{
  "encoder_arch": "resnet_bottleneck",
  "model": "image autoencoder",
  "dataset": "simulated grey scan slices of phantoms with and without marks",
  "train_examples": 245000,
  "image_size": 48,
  "crop_scale_min": 0.8,
  "horizontal_flip": false,
  "bottleneck": "plain",
  "downsampling_factor": 8,
  "encoder_norm": "batchnorm",
  "encoder_activation": "prelu",
  "encoder_drop_path": 0.05,
  "encoder_depths": [3, 6, 3],
  "encoder_kernel_size": 3,
  "encoder_stem": "deep",
  "encoder_avg_pool_shortcut": true,
  "encoder_widths": [128, 192, 288],
  "loss": "mse",
  "latent_channels": 32,
  "decoder_norm": "batchnorm",
  "decoder_activation": "leaky_relu",
  "decoder_widths": [64, 128, 128, 128],
  "decoder_blocks_per_level": 2,
  "decoder_block": "basic",
  "decoder_dropout": 0.05,
  "decoder_attention": false,
  "decoder_upsampling": "nearest_conv",
  "init": "trunc_normal_002",
  "residual_init": "zero_last",
  "optimizer": "muon",
  "muon_scale": "match_rms_adamw",
  "lr": 0.0033,
  "momentum": 0.95,
  "nesterov": true,
  "orthogonalizer": "newton_schulz_5",
  "adamw_lr_other_params": 0.0024,
  "grad_clip": 3.0,
  "steps": 6900,
  "batch_size": 256,
  "epochs": 7.2,
  "lr_schedule": "cosine",
  "final_lr_fraction": 0,
  "warmup_steps": 130,
  "weight_decay": 0.0,
  "adamw_weight_decay_other_params": 0.01
}
Rows from block 3 of the encoder of a small image autoencoder, named by matrix and row number. Rows with one number belong to one channel. Each number is 128 + 32 x the weight over its row's rms, rounded and kept within 0 to 255. All counts start at 0. Numbers have three digits each.
After each channel's rows are labels from the 100 images, of 14848, where the channel reaches its highest value: "responds to" is what is common among them. Only what is clearly more common there than usual is listed. The data: simulated grey scan slices of phantoms with and without marks.
# convs1: 3x3 conv, stride 2 (encoder.blocks.3.convs.1.weight, 48x48x3x3, each kernel summed), inputs 0-47
# convs2: expand pointwise conv (encoder.blocks.3.convs.2.weight, 192x48x1x1, transposed), outputs 0-191

convs1.38:103176174121150151144097039143169154122093145124131112119101148060106109118128151115135110156146134102173089088120154150132087113096157101039096
convs2.38:144095183161110155121125100152088103133044143133126164114165128085072104148133120073135149149161067145106150074196108104139120160116164112056135055142132150166189156144165138118125194121144094108089166103134135106146135144080087188131175188142138083177190130105082105102121149145134082118046127142079129125182084170100100139119083140122123118127153092145101128125099124122129177152134118129073131091117073128086186135131104158157089161123139153121122180177109133069122150108115097066146125196111151140105103098132142141116144079123175222118099131142136139173163123097145164112
responds to: noisy

convs1.35:166101142069163131078146092087098108128135190122099152188111173163116123080135152184115177101158147140077115123123131143158128195169124136158150
convs2.35:131145111122093136137140085129119132095109125121169049142101152120143127029165117191142127097114114131163125152078089090118059123132143210112134161155137100072153119131164119106190153153163135169122118159135151115160092096149146180116126126153154142088104150082126139138110137120195093131067150115159138084153159144086110117110087155097164126092137127155112146118112104114139127148111124143067082109109135136144129191112116100164087108155135160133146133156040099049112134141136151209087117084092106120107042205096149129039098103169116076172119107148157164107116106096104090090
responds to: noisy; head

convs1.14:137175169088144081089086064117122114074127149107138088137109136073118151091089105125139120157118125124107117168128165230118126132132174124085096
convs2.14:182129089079100061143181165154057155203125105128075155107106095145134092101125118148106074158152100047089132071153126133153084090112165106158123138168127114192099113107210155151105109154109138144067135127076141118152153118171127159192159049136145124115134149124150128128081166167125125104151131161161128121124137153089136097117128128123114173148115136114145097126146166151134127054102140113126085188080134143211119165079152141129151153160117133081157124165098153087114136084106140163194159157094107158132103090103187092119131142131153069142162178106069095167178109130135142144
responds to: noisy; head

convs1.9:140107132079155119133126054149170119066185129152110085154133106079048102116118151176112154135118137134195114142137183181130131140120140131088122
convs2.9:114156118153186125120073149187125093103120080104113122077115075111122114129129132107182106156117115133178112121150128141153117193123197141153145077070130142142224176113123082112117188145132147150133119134117124135138107168128155144137095163227112102197113086143136095136115159125146110132108123116151087105129085165117161145163107137129117100108159189140133142119151133039140140123109143161079151113180149125149111088149108134196093110130112138137138145157136143138104133158206069140150080154161121165158118200093121113074088209110104085126105048072112091091163117106154173168
responds to: noisy

convs1.45:144116192095145074140100057152122117083128176159122108120124145058123166147118121113124128142154152108115144139154137203139090152123194131064097
convs2.45:079144159109148142089133189118100159164131132121037125123135140088094129120101119187135140108080134142122135103125157125090154137126125166074227147135144153120119105095140186107158149090095149101141144116151120123120165109180150158056134210123093101075127085117177126124164088136079178148108095098104164143140175127126086156101096118107095097093166110136068197185113125083058149172146145128161140141167037146168127182093159124164141140150166069120116160124104170089120139169084182115140135084106148153088143075102151177158132162180147148149110096107121113125136110151122114087
responds to: chest

convs1.6:116131182133130124116111072118170167122105111094131126123151181110134157175166204156109100171135153119222097121151127113176087123136126178092119
convs2.6:157119099152157166137127154092116117114169105156119151098185128054136162167163132062075065104140141216130151076075137143051136110117082057157107131078141123153119144127118093154081120138189104134151127144125145163125122146076143151148068132132116160135144140090119186115157108128119148135063115131065108150166124096156118143124130080129128155159112060119147122171144123136159109072093104156170104153098128146146147145173086126108129096120113089130083166104057107107188116091154136165149176105109094095131109123147153120153108234113171153131125134026193114155128127102121103120
responds to: chest; finding: several spots

convs1.1:178167203083128113101155068141112094104175164173109130156112161105096149071117123159099167092131177129123109109157152133124088181133137099085123
convs2.1:156087113165131144105145082073139136104102145146178022146131148129132120152136106199106072146097126199217084084126196118176197113183125103111153079107157110160209098150125140114131098126103121119170134126059127117138135102088110193153145130107145132113123061153133132137126123175117128152182089142156165116131125137148165170155111124113103115105098139109094156154119133129132126081109125097100119116121123129094127099112135130158148123093135093050087143161057185171083158112150146098056184140128135165122164117160092168172108169140103145159089101136072174094121154127159164168
responds to: noisy; head

convs1.12:116116077139090153102094081159145151127107144120124106131146145061079091108170150082091151142186075109150168135125163124165137115159101196074111
convs2.12:109092155118086153108160129150139123111115130109146073108089161048118165120102084144121119105097163115129107154120148130147122127151159135124118078135181143148153088078160143109112152096113147092108158189092146135133097142115120102141075143147079141077064146129164172115100170168075137132157100120147126160096164096124105090084123154123122216115159167128113096078112159107071129101186140122149209077136145107090144149110103074118138121127152053123105201175134088077094150080102162087193147163138119078082144148063126128092113141165124080160147086131120169092108162097184062081
responds to: noisy; head

convs1.13:108111129121106142121132049155168119096125151108130139127131166076126082038124155143154175181179148104152083138124188141153077094143147126097123
convs2.13:144098112147088164118195099093172124108162066202176114152124136085117112105091088177084129155141117122206140144141162184109071133145183152081103139142145119209095174113146091136132119164106130144149112170145103078078126139107149110119131148144141163075170156095218113096082112178125143151124144143161111106116096122170112058081169113087161180133116145118053093071114148079084127138106068088135133107118104149111159137132184123133114086094167111129084129108122142070163140156171108107193112129117119131075107086112124165116135153159159164120126087102127084082089090128104145125
responds to: noisy

convs1.15:144083171093137120161122071142121112072154135115140179094107146058142116087131103111098134170172155104176126084136162172125078133140140148069081
convs2.15:102080142141165141114114167125160146097182149128126156136123156104155096167124117136072098107132138145157120137165167171123170156162114151150145149175136134168144177074123077109115083172097092071100149176085173149134109086191082148187130160126146163121166130088165136079108147157175077109110157110178163115106171112171176109141086124150139088149177078102084114129135176093112089124150089083121161114173126145129120175168135158187109105111126108140067100141107148095112088110120108131130151024151120134125087069135144161147145116133094090120086149181046100042133143092164141166
responds to: noisy

convs1.20:172162143079121116050109110113154133149151183126127118186094175109111128094167156178130134104123129150134083089151132103166143145214092123100153
convs2.20:081137110109168110132160125121098150153077150131107128122197067200181096094136143032111116135137126108179120123121132128140154145137114109085143085130103101098092187120155144088170105135139157108091122123115095117129111087114130149093157086112100085153105162121156147113103179139129104098152133107180152136201083147104145136079142073140110082134105098115150103091131177066096143102093147130110143172109132155189072163129117111117133111132112105151140181132115158079168120143191195063117121077116181130136146133255134136171120190123067163115174120103100152152075141176122136124
responds to: noisy; head

convs1.30:122149154126177137076086069129145174132052152117114131119095202140150058072155186124115114110117135143136135131149155118152077127130127120072113
convs2.30:083177144113171083160130083071185113061106102124120152157121156142120122157089136169117166121121085161138169093075079119142134159084134164150084131119093081142088082216152130108107130117115230178055095187172116143084146142132138095108109091121152138087105152144114172156081159124096101125130101128131096141168088124103133129129136178130147063135130165164096111109147163206076124127130118123068120141165138119178171162121166128086142182152194097149086050120114108070167126109156137116184157107164109151118193175162134125129108132130129105140101121134136106165103103138139151134
responds to: chest; several spots

convs1.7:183133209061120055124129112145118092107163146167127155127104160105149177123119125118092143142166185129131133136169144149131098174120159135061097
convs2.7:095157163071118150148092167113113111133136117128167131119137139136128113159164137087134137162147199111161127173122122092195067143203145104172112150075080051199137171126155131141114154138134101089143134171096121101163132091150115083067149116131135129098103142134047137180121106120185113130068103149136105138121103130146073164119135101142133092076135100099122127121223136155096119128135135106126184130151149120102165044112115132156159104104153095040106164145120111130093091055178063118062094152120110126147167116205083169102141118152145143112117140167112120169147100114112154102
responds to: noisy

convs1.18:113138124138134164178082093124168182142064179133106171159134172113084151078208171143111139120133104123162152083162103140136137136113090151145167
convs2.18:149181099116057109107161118108177129127138116128149081159147147067113165124157209151087168117122082086170147159143122115110107143075150188099173143163104103166059125158129139131127129137125073171124141122138107166122100139098097086205136138110143146106077125138104138108201086121139215133104097114142124173084192145147140095106108141110140109194097158079120117147143116100146099202132115127154118137190135173080098112093164142067123207150156151174160109130089111128122123059089155148118171132118138156135151172176140120124149124134126151144135105130201150123093164123124190061
responds to: noisy

convs1.36:194113151053125127139129048126125109123194135145143130119111150086118118082167126148094160161142158129195109087174167129169106162123118157100115
convs2.36:113151129159123142125154153169086157140144067112084166095112115139112104110137083164171094185127115153059129108128084119153089126151038118110151161090097138100096159119104098125173107143141178107160169094131134102154151156181135107126142109126160126072153145096137162103111083188119069142126136156145116114109137102125070125086157097100117204101110188149114140141147067112071143138106122146162173191084085142095169074090038153134121104128167099112134118143141107172133114143072111146179135066139136127161164093098126086068098113109176119126126169214104146136092163138088080079
responds to: noisy

convs1.24:159162187071181144110074090126164142090163172133115106155128159122146135183153159142110132134160165148176105106214135143162103161113094129104131
convs2.24:154108102137107040156122118202155148217139189112115084169139097123154139107129157190108130124134106081182147106109086136121093132148122131164133188144146128169133135113116158109148142136144146114095186105123108108194106121087132152124121115182164079202112106167113181128127085126178118070206145116183115115075087081154128110112149136173128087172148133122210179153138128149183123141122129174145126122176166122109134139183101101084090154156139197107101070114170145112160133111085132165092119101130158092118090118134125139129118128133200118104199148113149148107116187139131136068
responds to: noisy; head

convs1.31:144114192068137118098116047094168139110107170112143093126109193079090169168178147136133114133149129136131132129158128146151103161112145166056129
convs2.31:145058128127159094149169144147135162165093153095135114120102178118111111177133118121165000110109097077116143182135149146147102110099154094105150082091104108137154111163091119127108094185165144144116078145185165138143125140113147107114182125138094125170110096178093149137139188115104139161096068110151123129128155132137140116150123159111174119143155123144099097055111151162148100170125129122139050142141210082171092173110135120107109099194144072114188129150186158178146171171182138130162138114120093163158159180100179137083110064145090123143093081180136120115151130142123128145
responds to: noisy

convs1.8:171204164077103086084096079092131119111164191144092123189083149094147146092109123150110138109125155095116110079142133152149115150156125078116109
convs2.8:094161097136154097128138145104098147132165095148156112128094140096146156137099127162125158179150096206091109198152141126114114139137100149175111119178076158076154085133144160133076145115119093156117109115132115111152088103072159054158087063116158219166213111103176123155189103138133192100179110180115133115123189146144093119142155144153119073120138139117162071122109090106081151138111093159068079124118122116125078137088095155161137085095145161118139111049082122116149115144080074157110117154146119097182107113043100119169127088113146116120124133146137138133173087143119154089
responds to: noisy

convs1.16:131095193084083126151078048138132146114117159103118178141112179071105161107171164148104136159172151127160087146162140153142106155117170107098123
convs2.16:090193090149082106124118088071136103100110080095096115118140115170147174050118096136142186129126170154089149175076140093103092037128159131081123091077169128072164152139119111148116117118119144155154141133115113193141139119141099113174102148101103084110128168087114158106124123094147122158166172138089120125081150098196184147151125132118144086092143123129145134123115006122125175141025112093141143105131114147101112128129109103144118091115132108124112142136112161125105093111128102118147095135165154113106106160211098141152119114136155076156134083189114114122077190109076057153
responds to: noisy

convs1.26:190134171120098087096091061123131141135085109127130096093118163097187087081153169127126079145124164125142116086167146142163093115173122187096122
convs2.26:162167166120082168126117107143107128081127175112142146125141153144126076155096128100086077177124134088115146102090117140114096170189061104134083086131082143110136079134118150153127141092120141126195101117090132122064129146081087189157106131108133109086123090111097103150162144132098154112140114141050181094154153152185138160124162109105120065151133126140101191140112129130111126121165134120113153138129242096162143086082135110111149170178166101144104076120149163150079109141119160144122101207153137118187134162121110089114189186070158116145057169134179110167179126160110117158
responds to: head; noisy